Rows from block 4, named by matrix and row number. Rows with one number belong to one attention dimension. Each number is 128 + 32 x the weight over its row's rms, rounded and kept within 0 to 255. All counts start at 0. Numbers have three digits each. After the name is the row's rms in percent of the matrix's.
# q: window attention query, key and value (stacked) (model.blocks.4.attn.qkv.weight, 192x64, the q third), inputs 0-63
# k: window attention query, key and value (stacked) (model.blocks.4.attn.qkv.weight, 192x64, the k third), inputs 0-63
q.0 113:155117151108136113140111107096109161226201154170164087135102101133099123105152118117105123170157152107138176119075079113114076160145121097163161146173133125126105082111142072177111159103086086
k.0 121:154061141081150084146117123126144142197124182144087111114069102161050125116168133143130146116136150120089112127118114105082070168187091074171129099174113190134119132090122115149126112150110102
q.1 105:123166181133092136169136082125206117088137145122085065114146115075138105118160098140178150149171183125108088168125122171147091170134103146121140146145103146117166117097129091077179190119080107
k.1 095:166127182121131157194150108111186057120096058101099119076145137119132118105111115169134137144140175129124121106139048159093123148129102155073104106148166105144148159093160110083139184175122103
q.2 133:153099125125134106097165159163122242145055083124139159123128171121139089112131097160130086214136121110114048102129111132100125145167098128107136162170137143156092132164109141123097102104153142
k.2 125:144104083148125139096146106148129240186093140113139163138130127111141081069139102172121068208124138127145099168125167111151072138154142124117099139129150158088100175120116170088125106128093153
q.3 138:096122134137111128098138146148163114146128138140146050080114098102139189098130092162181104064104103131107167081064116083116193130108170088094093132145143123172103132131142087137159130207104142
k.3 117:172141139141108152100128183122138138117098145111114093127143132102111158116133039199146133083156121142113162079083145055109134103126178056145119147104138113193083130098149113148147144200109112
q.4 133:149068112154123155149147158154163173096131164133149125119085169158131074200133172094112110139102097125123156069128082080139078175076149115097147112132143142088101108144108092087112124185060129
k.4 113:118150150169088121162153136148155162146109182106104110166094206182086125188085200099137116136201154124137149096114072117127107144111145072103144135099138123120097112168160099113174129148120175
q.5 117:130147110106156138104077115112133087117123112074126145118092080213144135084078111142130161075142103154099077084134089144177142123114108123087100120122125134166181048101125126117132159160050109
k.5 109:148094115139116167151124162110085116121122109057061134092087112201114156060097126164134160071150128112133064135157090104138119121117133144105149128083107135173169088128048136143132176152152137
q.6 121:097103109124158165160142138167139187077076066094160119139105133130085127174134115163128164106170080175141188181151108120177067110152114137123177097115129131125138077119151103138181125147115069
k.6 126:114108075120138124132143106164192129110102131106183174185091156088117113141101163171136140092150131105161141173180120138157105099142132168128145112100132142126148161100173081145206128164185049
q.7 118:135144150113129158115182090134100127118203131089139094104119152137129109157114140153148062090126130114186147130136167124161156114035066129173111096084069159107165059146132133104119092126090132
k.7 106:136107158103111113139184095161115109143184088081143147090164177159097129168093129171123101101127107185138164162116167123156146128075062085187115070097090152125163136142109126149096097142075151
q.8 122:141105181189104134068064171121156105126096117172141156097128108132089119125135124154117132087148123070133137198132122087101091038085115135087113088140171144125170126114154100163080138162140120
k.8 116:135156152221106166111108133154135114130123123163162141119150129177088115110161137135145143122172139066119130209110126103131130050072100094137120113131196106148157111157145088173109168175149091
q.9 123:117132184069143101140141111148157110147137154153116067129149115162103201085102112128111161088194152113134161151174134051150130105074131085174132114094139139110083111119127130122108078098073079
k.9 106:155147121061157070132136158131093094131119142135124097161163125126097219121102133131114144089197158117170166152175117116150131060113094113172130160142139149162083114135161123198079101122102098
q.10 119:085153161082171148130118088152171130093181092146162098170149160136196154181157111110096108117131117067113192149119115132166127105130114171113110147156075094089124128181099090125086109147187119
k.10 116:106198142070165111103123034134151098140129144141124078169131149109126131178152125114135108107089107108086160126136144106171080129115190160106107119180123077063130094153120138098075134152118173
q.11 116:103168179182075114142134082130121124183084147123112197139114123092147167150068168177138152126125133097147196143102132099115100134129089174129148135147130184214100099095139144134124092112115092
k.11 114:127112133173087115164120099120132125166094127113117194123093129130166166114139210189148131165103087131120202109123093139104052129105107130112114104138156097187130147080175101115113072145147173
q.12 111:128112065157134133203164097113141146106152113106113060127070133120131132121125158135199165134091127122166155143125115099148169116118152161173075130158172191092103057180092102130131118090109144
k.12 115:150092102165186164162131090103116114129139086075130119143086114102122162123096135140125165144160183146132203056117134125126158103070084117145096097139208131103110094086064110138142138106098153
q.13 115:154130155115165120135165091165112164219113104143130132155197195126103133127118091081116132181110125170116154156140107107120126125078100113096173141132125165056126093091170154094179097148092106
k.13 112:149134145134151077100160134186141140191101133096114177177136183096116120120064146088160104128084112132109137139132088120118122167094064089077174122166115154101151117101146151076207131127087134
q.14 105:091138162100159111174110117141132068104123148123198115126108108166152153110168085119141145175167144138189161113148090112140105130091211177171125094120086086153110074142126185168117089139114101
k.14 107:126134140114129050128104110138124132104068156116168135115088073120123142120098071102091131171178117113137108120107112151104074142083156175167106079087104127145140055116132177197105088173107144
q.15 125:184106114129106127121099199111097103125125094067096137138141149098201196176126102129093100107068134120095099148165082133122081141144093118123092150140141156077125110165072115152087100149178112
k.15 130:148118104142106170155128194136117126128144133120091165149113107130129171117145094131103082093086065136096062161136089153154094179138126122137095126135147136031118070204088134105109113115180140
q.16 092:161165110103117158151088095083107155104119194144155126169090084192138111176135144174169123135078169155132133135079126138209104094094092121143070115164165092126107121106112110155150115127107186
k.16 105:147133127197115202100123121099079122149149076113099043169093142052089113189142126157122092087146138089151105096146112142132126153102117098162139168102090144149143105147165097115106149124113075
q.17 083:193095165101162166137168110128154128075088146080157120104119084162153136144128188156160128098151113150145160081128097147199129179116142138152130100135133163127142162126159171144103194067190142
k.17 090:157141105142117181110144140185069094104109079117157176153079145130078120178155107123111137141138109097126098091139084104152134158063124127192156064123092144108159062127122150102122155079162086
q.18 074:112114103114112075189164134057113175112174108127121082142179127199112159075109176107143094162219124141153154140088125105163155155077125142150125135162140126098134146170154108147168132149116145
k.18 075:139095078082134098090098161129106162106130075084138127181173095075083159151101140119120113117165129142116085114140133096160176133075102156127188076196119133148080103162174131134168126142165090
q.19 085:144118174168100138148149173132091074098127178166177087128131175172100099124169119161103107094169111127127151113135133072200113148067129145129147173092135127074131128142094081148098080085099093
k.19 076:173157159137143146149160143133164096121095141115027104103129131099135133149169148108121118070120158102141120134126173098085085182064139111143171185114119117138069062171105136157083114146165123
q.20 085:114159103135098136125089096143086100159135152126154080133204131086137158157073139165173124134172163127148116150106141157125098109178131090199110181132136213099108098104123123106135138126112209
k.20 084:177095108171098166148135118092138102144139136113104112165183146073155203165166071087154143173143143130114155169156117161057131143203145104138098114152122174097090086112113111127092154138104125
q.21 082:157154099129152078137129122124153144083053092138176124122163182136080119226202153135124123135137112139117143123182101171109178142118133106134167098091123075128118097088133137081164098133103099
k.21 093:162115151086138085139146156131179120118062135107153119083092120183129156132141109101149169107132145155116141117104184154119095127119120187120182147114052114142112164105163110132153186095207193
q.22 079:133113161175155154113152174116134162122219116082118084153155140178148165157109137149149119122182167148171096141117097102145128142160160124190088127123199097083112157128072135143081138094147167
k.22 073:121105163178166096048161137123161136098111129134183168135133161127099095161119127090182154137157116125149143132204099135097173130104182159130045119130126114104114131183071140172088152118136113
q.23 070:109149149155135169092151157121078123139114095144163135130163119125129159081156089118108100128107137113211117136145051105153123097143170148144136156122079061132163079146131116102202109175165196
k.23 070:153087181100129112122186096148107121097159150154116124146176132141144057132123145159146122126100197171152121097145132077222132121161131165095121153147170144122151121114037089092121133167114116
q.24 081:106128184153157154135139119206112165126105187105161108142123184131194128146129166216165124082114134123134128146134134162171111134084126169093109162121165124172124073129090140111123114199158129
k.24 089:103165171173099170163188153152160120137151167107119120135118184103111079132166129172133102076134203115136187077153154107127076165103108130138086155144171119137121118116147052128111127118080099
q.25 087:137107166094150153171240139170128160159075115142117106169149143099138089137155110091118122131103124150143174126096141123063112124081098138147133200058101118132150148141167105147113071129109099
k.25 072:128112177037174082142124160097164117167113127130107156176154197103126098105163127105123149136150105146093143125121153119166148147167148156090165163103162087144100109099141137058084081098128183
q.26 069:121101122104092178112108116123121132166147102143110187138138122114143136208145124168132131129127114108133133107141102167237187121133143160063161153162169131128188089136199107142140102174150101
k.26 066:128127109082091078161134062119157155121131101095163035177139093118178183154115086131087120155086140118140165140106203157128127104152172114116155166124164104169171119118106099138115106101121095
q.27 072:089134121152128151120119122178152115127136051112136143107108186143090147092114155117089129141169115060160153184145181203152139115087109144155101149153171093175114177132073131130134176135183156
k.27 081:088073160117165162123177089134148139089134122140140160107101096147120128089131111156159131186163110135110145163128132174102109183056083154148104146199123067136148172121172062143126148141185118
q.28 085:147105163104151143087174179120100126164124149101114092152108117133163124151141191241161109123149123136127118139139127117115148133149065158096160128112150139166179200160083077129141109077095098
k.28 095:133120094111184201030144129141137134164126157114118136078137162095100130131128121136161137141138100116102115188191141118108108106105132190105123145094157150168098179141088141055153071105107120
q.29 100:125193130126116098084079111122137097093184154148176143146141112164171103078091087164103146141117128158141030108108177180177067121146136119119136106128119122116169132094091163164108168111139156
k.29 085:178197123163100171109129097130101081110193109112107153128083158125146096132147103153083099143078133069134074095126065173121095100134159124149144165104094161155116103184113130150082176157131113
q.30 079:129151134099158132139122128143083106143092128158138085106160161081105156198116158113172126086138141154087182081151084084136135140074126088150092120184077151094111096102217122150107131101105088
k.30 086:151122083109119111137114111133141218138123109152086127050163105094100187202136124070130162089118118147083185155132124090148155159107096122166129074113092172142141124095151147128140154175152114
q.31 070:124128062100152125105075129132155132094131133170157068130116081136175103123142150139132217130146142163119162172166116115120161135190151132205097080113092110107131083099081139148154161100109083
k.31 078:155111100161176124102108145104097123081123129098110117139115111138106095148106157149129161098083139117151150155096082060161209128161126172118078102099104166150121083148187179097139211127088137
q.32 081:094124102111122150057104120134056087079167084113159135133118116108115109087099077205134160157150153153129103134136151145127115103113144119110127096085158099148078223137137120097067161099144111
k.32 101:145152069101143142125129128093125114087120100139178098165150062133141109116144073149118139088187125140079157162080159133132132191127113149118092122174132143138053109080091186059127123080127111
q.33 098:073126108109095118090098102140163062149097172131110165107110111137122137082126153095144062119194117124104180188141093078131104163180156164118101099094104109134056157119115100079157100136132129
k.33 096:098199118140120145146096129151160111114114190140133081157138071132151123092095113113113109154099114093085138152120060168156097085114124117130141147151076131186100062215094143100093135107116164
q.34 079:106153124142129096129096092099099129141122172072119124121178134144151126149100097102102136085119137190086136090069137142186117151113198129100119165113108064162220149146070131126111132074139100
k.34 084:087095103119158173061110116142073138143154207128147125115129058155171090093119114101113162121128117116089129161127161049067148139167082174136097134092132106150077108143141101107098112116146155
q.35 084:161116151094168101155162133129137077209144144167104139146168136142197167110162185135107143065166121090078137143095142075131145157105079088107144089149156095148099119118135155113114118063088130
k.35 084:126065143165119124101152095132072107175141176178094159153127157164123112110095064167191073153143109109105113150122122177110121178084106126171189144115059149103146140132142145089163142126125162
q.36 090:142165192143148149138117108204151075128185096118158166128115114133130134106102128140119102159130139114209128086113116151146154176102151119079123120127088102198111117103121090161103184192178094
k.36 097:152178169082150082095130111155144151138144070116139121119141119135171153111123059064081136150188146190067137120149126088091146135152072092098172106134111175131126137157117117080118102110174165
q.37 093:131143056173124131086136102190154097165107073177123103180132150054107123128129120146103084094130129137170154170128115096119112122126131107092150119127086091116071118125150229085168128140131134
k.37 090:171166107109128088178138101150131100120077111098087153102137115151212158095153077169123101142093100105143162167146083159114141147144184059141141146166139103106117068169122101166139070100124121
q.38 087:176169128143175096200082118067121157154167093054127155121200099163164101130141090149088078147180157123133167136119141132131162142129086159126094114150148114134139152173111151108141164162156161
k.38 089:118196087135106156085123050154173122086129137155166123173089075086151089126105084125154080113128142167145157107129120137031113105079088096124133143103145149111074157088127103138125125110106131
q.39 087:120124109058150113171151125116176176147089157172147180107130060128141129125026094134142105134168135142101080157122102118155088116159130151128118192107153111099200158101118130119087156123108146
k.39 084:079124096143100166129123121144077168129166138172156112105145069134149118069052110154131183092140121160125143114083084140189135068100120133160109156141180142147133110091097139167118179099073157
q.40 092:120081102128162118133091186147110180189160108068108116120110152161111126123094097137092173149096111120129063049145133153093144161128121183126150118147161154119159143108107113089114124212110073
k.40 091:151109118083188135142077140092128127082112108095125143127089123139162085160139144129136194075176163115146172071127121073142147126125104136120163133097099087070068098122142106218149139089130112
q.41 083:149111111067080108119121135105111126121170117169163172054136109140123076120094128086127095155144205118085108107143242131093123105154111123117143147109164177085118134165143137100126095156101133
k.41 100:100164147148071165128134164104149158122124158152090183165131071115088102160154104113163159051094178128115146147109128194123084073121162106111102179121157165148096077159146115170112144161132103
q.42 080:172102162109163057156155126145175161152115106163108114177152151136075106177110080133125169134145064148079149094096134072179149109102151141119129166141185149135075097125121185086128102144118146
k.42 072:124164136149095114142060119182123126143081148140166090119131113129164138082149170185131120170133133173222108148107083124124146116121185095188091132090154083091142084102123100132137147189125113
q.43 097:116128107143111124099120178139135117056140114145186121091151108082157141137152138136167194146151130158132136184168175085096141080144159153121123135115183137081113212160076066121130119096136084
k.43 103:141128091151146132175138117079113118101102131129149096197186137117127041191123109112097130098074134107125162148085126150153122080105151158081114173118141091156109121120157163075110206099131094
q.44 083:188189033129141085121127167139118075143114099202146168148085106124141098101139161149167108134125143132107154120077114078131174094086102162095133086134127102155108137162135071141113126162153101
k.44 076:138092106145163120097218110108135141068080082123197181131141143121128163129141059092118112178130123091106115093092146163143141102137143094159118154122072143108110134117091121069182158120163097
q.45 084:101193107139078078107128105115072163114116159184157126178147164159134069151076105092125135122090161133073115115137097157117130088127110112180096124169089166067169101111161136090157155155139147
k.45 076:116156161190101158130132164203130137078099162124127187078137171170120175095192153143119135084151084161147096146125116088129130160133187161135077133151138118142128148135086099191111108146157162
q.46 088:139131086152157167106176150187169198121163122117126109103115128146144116104187129128118118094184201112126194123136127136124095153101138086097142128097070075105079130149113095090156088162137182
k.46 092:140147087110104141190120088170141160129090105111159141116092105214124053134137103082100129162072164147177124130131077104177120147172159102162167155168101100123073110165110120133142134125159095
q.47 081:149122127108106144106077121176111116077145112088129120091110036123155159062091106091163151143112147101128137107131129093131139138111144114199072106108090136154074138124095134101127135217068139
k.47 088:129138091156191177142092188122234124152126121108147125115106125097104128102127113135069138049152100120123130088083168147114149122130092130146117173117166161113122033142129145096110126118109146
q.48 115:147147138154137137181149110136157097181175091092113139130147146156134112165139104080061092121114100129121152110167223122109098123162136148164115109171197171061124099131160077144098169110150113
k.48 118:143142099164127124151151118122126120195129098101125080103164135152110076132159168134100063147112154159124129121172175111137121191155105115125119077167165136071166070115110125122150197147217121
q.49 119:131116097100121144129086077080147202165154141087159122109132176128110077127101081162098102202149077133111116074120134131152148149164079145103205103138148158136143183124172109096156148153133113
k.49 122:141112108099135111139110055109135161159146155123129089126153169136159114101097116140114110182110097117139084099136151121087168166169085132050208082164146086134158195110186110082148130146117138
q.50 102:138121145136142150124051130140099143127105172145074130130107139118192173163147146103080123148174147087098111096172098120101065139143127203138149097140156125144129093167088097098145203066146117
k.50 107:109149117137105142120084112126144139116122176128137100110106147110194138103139149090092112120120122172077140098151066166113084154131175186096174167166157148059096101146153110145164188041131120
q.51 117:130128114153092171103084140134150089146107057131136172105172177138098121113092126119138144121066106129119048140163184138164161141095098117094113139128151143168147153086158073122150213131117075
k.51 117:114153140132098101099104168150161079155097051108098122144212184148092138112104123130113153122103140158116079114103175140137184141117105096066092107135163128139160163099134071108143157104132057
q.52 106:056147182117129128130173104098167149182134114109150104135138131190139112130148102127119185106152080170118084065108115102174094097125134101103143100177102148149101087132124148184094153089156057
k.52 100:090121120092168079112103068116124150152098121108135116122119090168129134120103145150153092070132124181112128097156122070193042149132141144129153069106133138168146148112113183173142156115212120
q.53 112:157142158144155121083136148113157145141066076102146146128083094111128164142068122145137132055134143153103142131097097164079147118199161165147096114136118119092114087156128112083207198105165129
k.53 127:175135157142147139084101116098155172139078094100103135153109111077108155131084127144106157145119159113095131097107090131052141148152161161175068102078082073106107110148128112065205159120123124
q.54 102:163166127142085168109198096131158082151137087097080151142154136082065167074090168101105147164128104206131113150136173096136122113113139117096160124106119192168160100104110145119117119081091118
k.54 107:128073123131152098147097143157148088154106036093149179126101122102122192112083207153131145144151124182097143137131156095150156118097094108101176107114137166197151120074098136138152101115160131
q.55 096:066146128099121121163129191085182098072169137132128091119100052130104108084126085134102152141102140183130123141126200138156104092098142135106098053120152139140159167163111134166132154172149155
k.55 096:066181099103097135104147218146171140075145138108116099108133065119084103074148109135091169139196139190130123142108131142106109113152141139139109039125135160118146148171141153113153113114151149
q.56 105:141163066127115096143080110104097149131136139136143191173111188152185101179110081111142118153114129164071108143090160170097090116116088162148117132118090113141130147153158156122155160025147142
k.56 107:094090105186108152169124086106146114153134153111152177142112153152139060109105142126113083157072071160121087125113181147088117141137179160074094113140104100144084152145178176089103183090122131
q.57 106:130108141119112178120126140102084112110210211160110131103120073114100126115111171100181169086141135128137121137088173149124110054153125087092159129089145133151159172101120135116152202078108133
k.57 112:099080149149134144090149156127106113116168186153087088091154089120091153075189176118136147115154160152099175061157184135114149111127161120151154128089105099139103185109116105058164124093106101
q.58 096:066143168097156141087101134140133168133125143171150101144163100194147148104108140228096120146095106167100114180153135111205145136157150101141105121173120116120117209099126121146103183126138124
k.58 105:147179119080110128127143161127103139117117148170114139185135129129148100079143116119075146111097103130086095126111153119204117094138167126097069099186065151216077189123157122127128143119157096
q.59 104:074170088164112101157128119140149055071133121099060159116117106092138116134145181136155142099159096141195108123119108138118146059144118160132123158129169127124180159139064119106095148123049128
k.59 114:083136084133146121155176092151177080116136110116063151148145102120181149105157164147146185106189129146183145168146104178075105125118113165153073142085143135131130197112101105114098122079093121
q.60 101:165100086140113156119124126131092138074129106183151107142074123104171094133137107162141116097124089080091135128139157125132157146098132110131047099119172135055101114181085124162087097081209130
k.60 103:111134136172098178103132107117128177090146126134136052158141088126132120125097073135119083127113139129102135123106136124142144110123133094190114094185133125100110121234126134144103151055214161
q.61 103:132161125119151127067101197136138051151143167147183141118166104081124118087085096130128112070158127126119132125082108061179116097145064125201099133151161107131143152105114160120103141081140134
k.61 091:170130103098151176163121195116099135145120163138135124172139136021104163093107094120146108108150107124094163138108181076137055081155097142129111148084152108137099162149154179120129159081128131
q.62 124:073111146116075091181131076110073133131113123131144148115107099129155127107123109103162119245109156169139148095113076169126119131126112196105185133157122127181134163109145132167107157110175105
k.62 120:054098139104072065171121108106093130084121130110131209123120113152177100078120137148145085231082143126168113123112095171131146139138118156133160163175138139158119137112169144123101109131143100
q.63 100:176068147183070103154109126104155102090140185168090157077101104134109110155080164114176138111080128165157132145143160113166094140110167067119102134099170147107090102150080114103113098122167166
k.63 101:139065145161116173172167152119110121120127153176127125082147092101141179162151155108121167120138171186192146153127125186109136131117182110192080111154153121160103100184101127141197088125146132